From a checkpoint of a small image VAE: soap at rate 0.0015, batches of 256.
Rows from block 1 of the decoder, named by matrix and row number. Rows with one number belong to one channel. Each number is 500 + 25 x the weight over its row's rms, rounded and kept within 0 to 999. All counts start at 0. Numbers have three digits each. After the name is the row's rms in percent of the matrix's.
# convs0: first 3x3 conv (decoder.mid.1.convs.0.weight, 256x256x3x3), inputs 144-152, a 3x3 kernel for each
# convs1: second 3x3 conv (decoder.mid.1.convs.1.weight, 256x256x3x3, transposed), outputs 144-152, a 3x3 kernel for each
convs0.68 104:491498468542496486465488507456446511454460458507487497517500446496521485473480514481499518522466529477467452513491461471531434469487494538493496498540484441519559495510450507453509491507512500507538470439521466517579480416470495475525523471530
convs0.69 086:484472509493517494489465501483508469457523485444450504551526492497506503490472492511483488513511488493521523523511465502482504477507437488506496490500498502499512427438494555520480467437498491511521461503501494512495459485489511533483506487511
convs0.70 100:473467493456498501507476482465486512513473533532460498543476510464460484506525484489487526484470499547495473482483515495497509490511487519491528536485454469487496492522464518520468468513539441508501481520465475487510461507456519475509468482533
convs0.71 105:574511548467494504474526439534519521467488514487518499497470511481503479468498516532508469478516496495503525518544508492495499500511512476520476470522490508463525457496497466487512478464499478518464514495480538468458466513432488514499550490519
convs0.72 107:513559499459504525473512510507489464498428516458546497499530471518510488489502466491437487495556519493463530466484517527503476496517469504497478480519510496476481508468492539465488488500485493472519479508522517510531475524505507502466485470506
convs0.73 101:518543502525464458486476458519471553487463466530520493488481505490504456540501516479495481561491491469555525503467528479534493478514485511495516476455531490486486506518496513458487537476471502479504459524481466481472543499542522466542528472503
convs0.74 111:515483494513497522490560499499468484479497544483504497478521496475532511496498505543513497517470526499465490508523509490513485481506471490521502522453519512523467478509510487494474485515513476453501453512515518506567519523534462467509516503470
convs0.75 108:501538509525507535529490483530500529497508453498510515534519443523497497501480505501538505487529488530535503508508484477481482519483504518504507488504497503472452518451509517520531472506489487522487526515475489493489523492528494471485478469491
convs0.76 098:491483497545493511496520470516423503518520500487462501452500462489492533493498508502505518487560489487473517493495501455457522496525516503502416506495524487503546459505440492505480483497498515510470482492481505517509474511481470518519489487459
convs0.77 099:480516543495529506537439532492471481490549505467482531507476496500526471507514485534487524489445454464485485521508501546484481511494499484494473467473490512513493521497448487473488495504493488490517524505488532466478500537517496471483485477483
convs0.78 066:504499491548500499510481491510527514465483515485466493490512483496509508481505495486485509488505521505489518477494525503483498498517476499548455493551479535492493520521502514535516503503546490517506492487478470453511521508509507498493503478488
convs0.79 110:485489487434497468483469488476461512503489551506489518521501455497492488454515491492478512476474538467478504519462500502511488487523488514448509535528468461520502460494515499531486469457507521470481466556507475473533505502489475501498510480534
convs0.80 091:473456513509466461512522483476509460457431437510498500486487523506521517528492468506523539502517484531473487470495500478526460496503484483484468487479477502465518463463489478488458497501465491499505477436483502489513493465465484461490486496522
convs0.81 106:540479494483490510526487494481487528522498468519498510496506508518473478504519528521455504521480520508508514480495501476490518509467499479524558472494544522527453525494490528487501524513506519450471493490466493502488538519531492470493481494528
convs0.82 108:518487515452469521482489481508521478549512477490509476449527447485542506473539502548472488496466485526479492473501479535508480501439541517474511509527444469525518451473461479512508478508503526488477461541474540489506525512515463483464494532479
convs0.83 100:534485501484520469475546497456481477530468534503516485477504475535509496517507484495485492477519536493508497506490486511475490484518504494519508483494505517489506433467482488486543483485490467518491514449526494499492494463477525481487477484519
convs0.84 090:503503482487499485497445506535489483549515451442465488468481478448472486477507502476498529457562545532528520479465491454470518489508484508487522446510469498468470483461488512482470493460503483458535494470527455486496497499475502513450540465476
convs0.85 096:497480506492502507492538505482453471480495497501531502491507570486455504533486498525479525511502521505512553524521461530535499528533444513500484504505506531479466481476471470508464488529478491504465495495512476519477459497466503496485491476521
convs0.86 101:545484462477492470525518522466508542495453480519475501504521482466531488450512483497547537475542497514523525475528486472494503532501531515522538456557508501483509489531520511483525475476487497501518518504498475529584479560487490501539497490495
convs0.87 090:485502465426486508486494487471399503447459491490510490453448520472518502503500469523517508511497519543511494493494492484529465508502516479482504471455503518526499501485501494484513489498477482491511517477509502449520510483476523478460452503463
convs0.88 095:501507504480485473474527468468496501477507523525552505484502532480459480518520496489509487487506508470468479503485496498468484471505496479456453517518532499521542464524476490491551514539524486512517496472540481535542458512507499531514515484521
convs0.89 122:471468513537461516496502491496427520479436559506535516501495486528529463488513476497498466467496465466485489482524482512481492481464522498495491523582500472473477520500480461505477517522479484482510510522506512468533495483475510508517521489495
convs0.90 102:548518470494435507481526487487492497510510487513519483501467463509503534448528444521524501528514488469515486493484543507549529480484537506456515469501489511527498491525479512502513515564510506486467482543455514477539463564465493484476565527459
convs0.91 086:491466478534471491501499499445499501493439525484529501509530499488485496518513486503492515522480516530493507456504482497491514531534508504477518522468499493513525483462483507495549501491491473521504501462503481496473492528491465568482498449452
convs0.92 100:494458565517539518531434466493510481514500471480484498472494459489507514460448572504519496460517518494484503449483482462511544511473509529504454516496462518504460452520467474471487493471530516488507534499492477502519478523509480522482519506506
convs0.93 106:486507498536549458493533527523474487553508486503504453446560447474489481494507517463505507537500453527492525519496464515532440506533506485527487591438488491500497501495469475478461547494528546496542507462485480498520551487454497435480500467487
convs0.94 108:477477503482508480524479507508469499509454537522524518447525541482463512524500481547486477515509516483497457490478458510476497488477523509450500476508503486501468464506474483501513468482485499496469491478511462546467531464484449502525461484491
convs0.95 102:459496515557482551505461515478493548474525488485596541505487556512498527480479503536516493503482512487498520504482484509519507497493446522510489470499500482486488486461544484493485468500505511515491441545532528518513490536497494465506499557481
convs0.96 088:562435490523460499512508525482548492508504456535465488511494514489458483517493493460504482491559515532506512493484488503519531492499433525513526488457492454499497467492529482484509474467490457489515495472463508475478474476538523451482514467422
convs0.97 111:493518455479550524484469458487517500510549506492497528508509491509496513507500483530489523503513536484544481508487488478501520491512476517485503525507522477539491516494495481481521499508500518511521534511475507553475507522471485479475545497532
convs0.98 092:480490494513485486511511504529480464527495508510468479503481488509501479495508483530522513487524469484501526500497486481490491516504484482494509481475523501480504550493502519499490504498519496490500509495501507481463511507520468462501483499463
convs0.99 106:589470496495497507543566474522487466468511477507491508505498484529529493484513500473523467487477498499505504425494533494573451492458477526495519441544498512481501500506486547497512471498516501501494474538492502521485556515448523554487458516481
convs0.100 108:477539487466546478526538505490474492482509481521434498545465469471506529505514460491503506483513498512517489489533483501554510470519515478493494493522467539470549518481475505527520501495522515459508544469511530487469522495531491479497502500534
convs0.101 103:540509485484511468530543512507489501495526477529488539518488501506496526470517507513474489556507435526483488487526507472509496502490470497515506508516490512502479504528480498512519472470538471537526454525483543520472465539494480510496465467531
convs0.102 103:489518528475541484487488476521471550547466479517479516500493508504523458486504484489460524539450482517472494493544471483494527492513474469525497497514507513487455503488524467459436488478470465451507494484564460449565497507508479494526502509480
convs0.103 110:556526488506503479521555501535503512500543471489528519512502550500495514528482505497492500497467456533476491511513481486543507475462483518506521493536523496457477499515514516464490506496531523497523512473492505504503524492508489468544469455496
convs0.104 099:489497530503497526486479439507483462504432466484497453487525503503529525490506460498499520482504516474522470478462514500523500490495488496500495524477476518465515490504457477474489484522478507520484514479494525501505535522493513518494497504491
convs0.105 103:481544498545526509488517456477497487456505512519513447501503489490462514490503495532512521591493528542505468513495494447515504492546436493486493520517486532518488511533482521510498524509507497516458522490502488507484497543476494497492528495472
convs1.68 100:518537479530482501499507499512536492521514513487501523525498478461477494511501471520443481488560503506498479496514483557519507466521509515488466480457457465532501502485489513539479511464482461499524488499491461472528485487520468525474546496524
convs1.69 089:513520553500466488531536474514516506467453492492510501472462451514475478513509497503508496480480534510460493495496512517460456550501501521491523516493490514517518492480495494492448491531499503509506539519561491488511479482536459529497472491500
convs1.70 101:500532563541513484480507470524512497458442516486529475525497507493527521494495475486538480522445532503491507506511526483514543517514521494505498482511499495481527495492488488437540520481492483457480516514481504502501515508476459522499489526536
convs1.71 103:521504513517517491472395482481516506537502532514504485515496514498471474450516493525454524496554560511536517490538480517527479443452486516468490503468437496537455461514507505481523515503487524519476494463495489519514458502506544516508502462496
convs1.72 104:504452541486508501503486517514471542533534476497495485505521473494495541532483539461488509558480465488481510507507503506498515525513493553463492513465527509524495491507534492486486506518483520490500523510525526522478462482502554496532477521492
convs1.73 099:516532489497503486522523490481488490537544504502472483551486488553511483496481515477478492502494535474546521531500508450490531463511504504507489470535497510534544505494470483489520499525495528483529529510507494531546493550457540529514494500493
convs1.74 101:547460514550529471522486493507501496526495492481497482494518500507476517459467569555497483519506554513458493507523518520474514480528451500490484487506516470492492530467494539478492474494495506466536473519499499492532497538533532513499508518475
convs1.75 102:464511537532445475503543466483493451498494504508526460488465523503505453591490500494483526489475532508493529517517474489524499503506484509528524473478493480474523496483547512492533487531527501553517521506486474543512539489496477552497530473513
convs1.76 094:502521499509474534500539488468528463506502538454525491516506494461479498520498506482549496510478531469522532505518471501550543486481502488507549542482502486502471505527506484491478512524512517492504513509519460506490540477458497515498541545490
convs1.77 099:497510533508546500494459483526547490518479490457516506504471504524498495473510514538530514524463499458467495499468513523498488534513466523462523490491529535508485517496514490523514509508488525485492490491508514467496518491513451500504496501501
convs1.78 135:525480471492518501465483541503447473494495532512494490504500502481523502502501454537513500492503484511465496535508500507510472457538516527494460494514505550453483474516488462527486481539498529517471491493513514469533483526468464499510519473512
convs1.79 107:482593497474512471492451486505488538528473459503534461496501474539447520501518497496551521469485500460480490491510551522524505492503470502468512513509538515538485498500453506539470536496517470552498519513471508531531512493529493477544518500486
convs1.80 104:507477502513527510470488493500522483465504526511495470495492549493490516513497489456518532487457478472571489489488488461564483493454503472529470478501438510492476473493496537521474497513522509510488488493484473529494501482468515483474491545502
convs1.81 091:459499553449484523472535516524481501492479496515486500487499494515515473548507503456454492535490516480518485520470444487533482539509474490474494449493521526511516493501542492490448488509541486506504481514538501547471479517498511436496524517521
convs1.82 112:513511484469507487506484512488505503509498516536480515497509504518489477501473527521487499502480551521541453539494479479495480488550542485518471552500532448498515523494502523523483469583523491473516517484513528532527531498567489512499502514498
convs1.83 100:504477472503488528506495499505484505480480477509566487457488476546525521529491548539488489547504474461495479510491522539496514501502526478500505462531499543539491527484456476508563511485514514519492506517511521447516492510488468488483564533529
convs1.84 097:487532486523498516517492505495493504504472528501547484521495491510484493551507508485505527491439532533495513549425501487509522478554511516547531457453499477499510474521497503500502491480509500506506481493528454496534499480488536481452495430537
convs1.85 095:514461542492483472512479497519506462504441508470528466505532499492505509492509521493451517533526495499481480483517524526489474505519483506445484491509529523512477532443538502514492504476484487505487506529459521522479501509548499522441520487490
convs1.86 106:470537468498499470506472481453558504503519455486506495481507556449495538482475505454501505479491502480482512500482494519485527457498509536513495480457496481523488487499498472453472509496522525499488498461442497530522488505508503505513450441524
convs1.87 095:475522466473536482506492501488500480476476488479508491444519514513497501480520500503511513505470439547494507457491512506399492507532514500486483505512529472474480532490497558456506527496505533536510497550456483506507509489504460467503541481507
convs1.88 096:507555486447458517533485472515493529503528491503522524480492481523516551511496489532521537463500474504521481522520521467524467546486507491507514551478515499501504506519518503448471508549483520502499512484513526478476495512495504492556484538496
convs1.89 147:509526497515393519488493502510530489498484507483506483523463513518538524494486496510522520509559486500455494477492463492529498472520447474478474473559477491475503510495510538492471494464486483478496538478461508462513508503478523534515496530487
convs1.90 093:515554558486464465500507508493473505502506480531480537471530532481499487508504494503475467491464482511529513452503532488536474507515522534515482505500507533507504491499477464528466488506518500507491518507497521539517503514478524501475508456487
convs1.91 085:520509491520503497511490471483509489534494518438482491530466528499527494479515503484504493503494498511499532504510497561540540464529471438506519547518461482474457489507476489471518529527520504482481486509525544462509507508490487488535477468478
convs1.92 095:524542499483479481493511528509478528493456490546540490501522506482491512502532501490552544478494526456494484537501463520507482495464533531511517512498492522496521488489508508514509481510485516480513478537473505522550516501514496523519525480497
convs1.93 105:480535478524540448493443505548466529494479452526480503509544473452496498480458531448499506494504486525446539492514467513492530511490472490519465545517508491479470463510490480497523490532499506569492500466536484497494532496509473514519480508497
convs1.94 108:511500501522501512492542500478458444476531497482502492500506471483545463498501523531486505512480485458581490483490515529455518492537492468492529526478493520480473519560479446500506509499462518484491516537479486515522524505500506514485519547503
convs1.95 099:501535534471479514533469503509455472478491484508524482550495508483490467504527498466498491486517523476513490518538494493529471510515477490466516490544475481514490475547515516497444503468475512432509487475511509498539570476511532548474469472498
convs1.96 094:504521448488494550496548462492477507499502518521495479538482494524507498470507479504492546523464471507537467504468471502491520513501524499452523530546474500502525490481494486572473482487498494484522520505488514473507525545490501517483507483500
convs1.97 100:504500527464492500504482500470495493529496511539504489528483496503506487490446483510503507487465490495499484509495523492542478489489481502432478518515464515520501507551534460515499555445494519479501505479493505517500475519506495469504555484488
convs1.98 129:463505475526511481468536519543476496471510520472491522482513520529468456500488508543527520508472475446547478484500531512470496508559488527515476486526511492497534487513519472518496463516445507464495548505481449517506466477478448548498481501510
convs1.99 093:469508509519491443492458477530498532505441490516462444489549519505515504481491495513480475483504513508480497500531464522494526456515513480490493530484491466480488498491510537472520523504483521474503477563465522483543507458508525512496520512501
convs1.100 105:504488520505448498525509514467565518505489491504505526533499551480500494489502528483477487519548484478545468508504531454448506515499531511540509477482507499479462518520526482521465487516516544457503491515494474502492472541486460497498488537471
convs1.101 099:486497545525504544478468528516541507503458509483524492531529512457431500509496498489500465540489482520501519506533508509439481481520484500515460502479456505529492480503487504466530511534496485484490494515558502464515458501509489506521491457497
convs1.102 102:495476522513519495473506470471517517532479514487497489498510485463511504487497503467509471460497447486516514527541527453510526461492497489462487486513498479515530474517478516495521509515503501489508478530565461538504530485523510496488492504498
convs1.103 098:520487500452525508501485498492513490501517533502490511499508462550524525498486527516522496523521519517503511520515468463486515528487509516536496526491479523507484510499531517524515489510498493511494532498508471525484487501533509536505511518529
convs1.104 106:494500528523532501450474508530486482522511528523481487501478479493484482490461465497523498477510508495482471483532476530473489447502503520556481537481493538487481477542462475496519473459490516472496499517501475532499514455525533442472494454498
convs1.105 099:474471484468493480539509556494528500502514488497493504526515500525517511512520484536508517485537456440514479539472463515507543516499493505504464488529510504474510478503499487517456484467483528498505472502551513449471518507510466503457522488476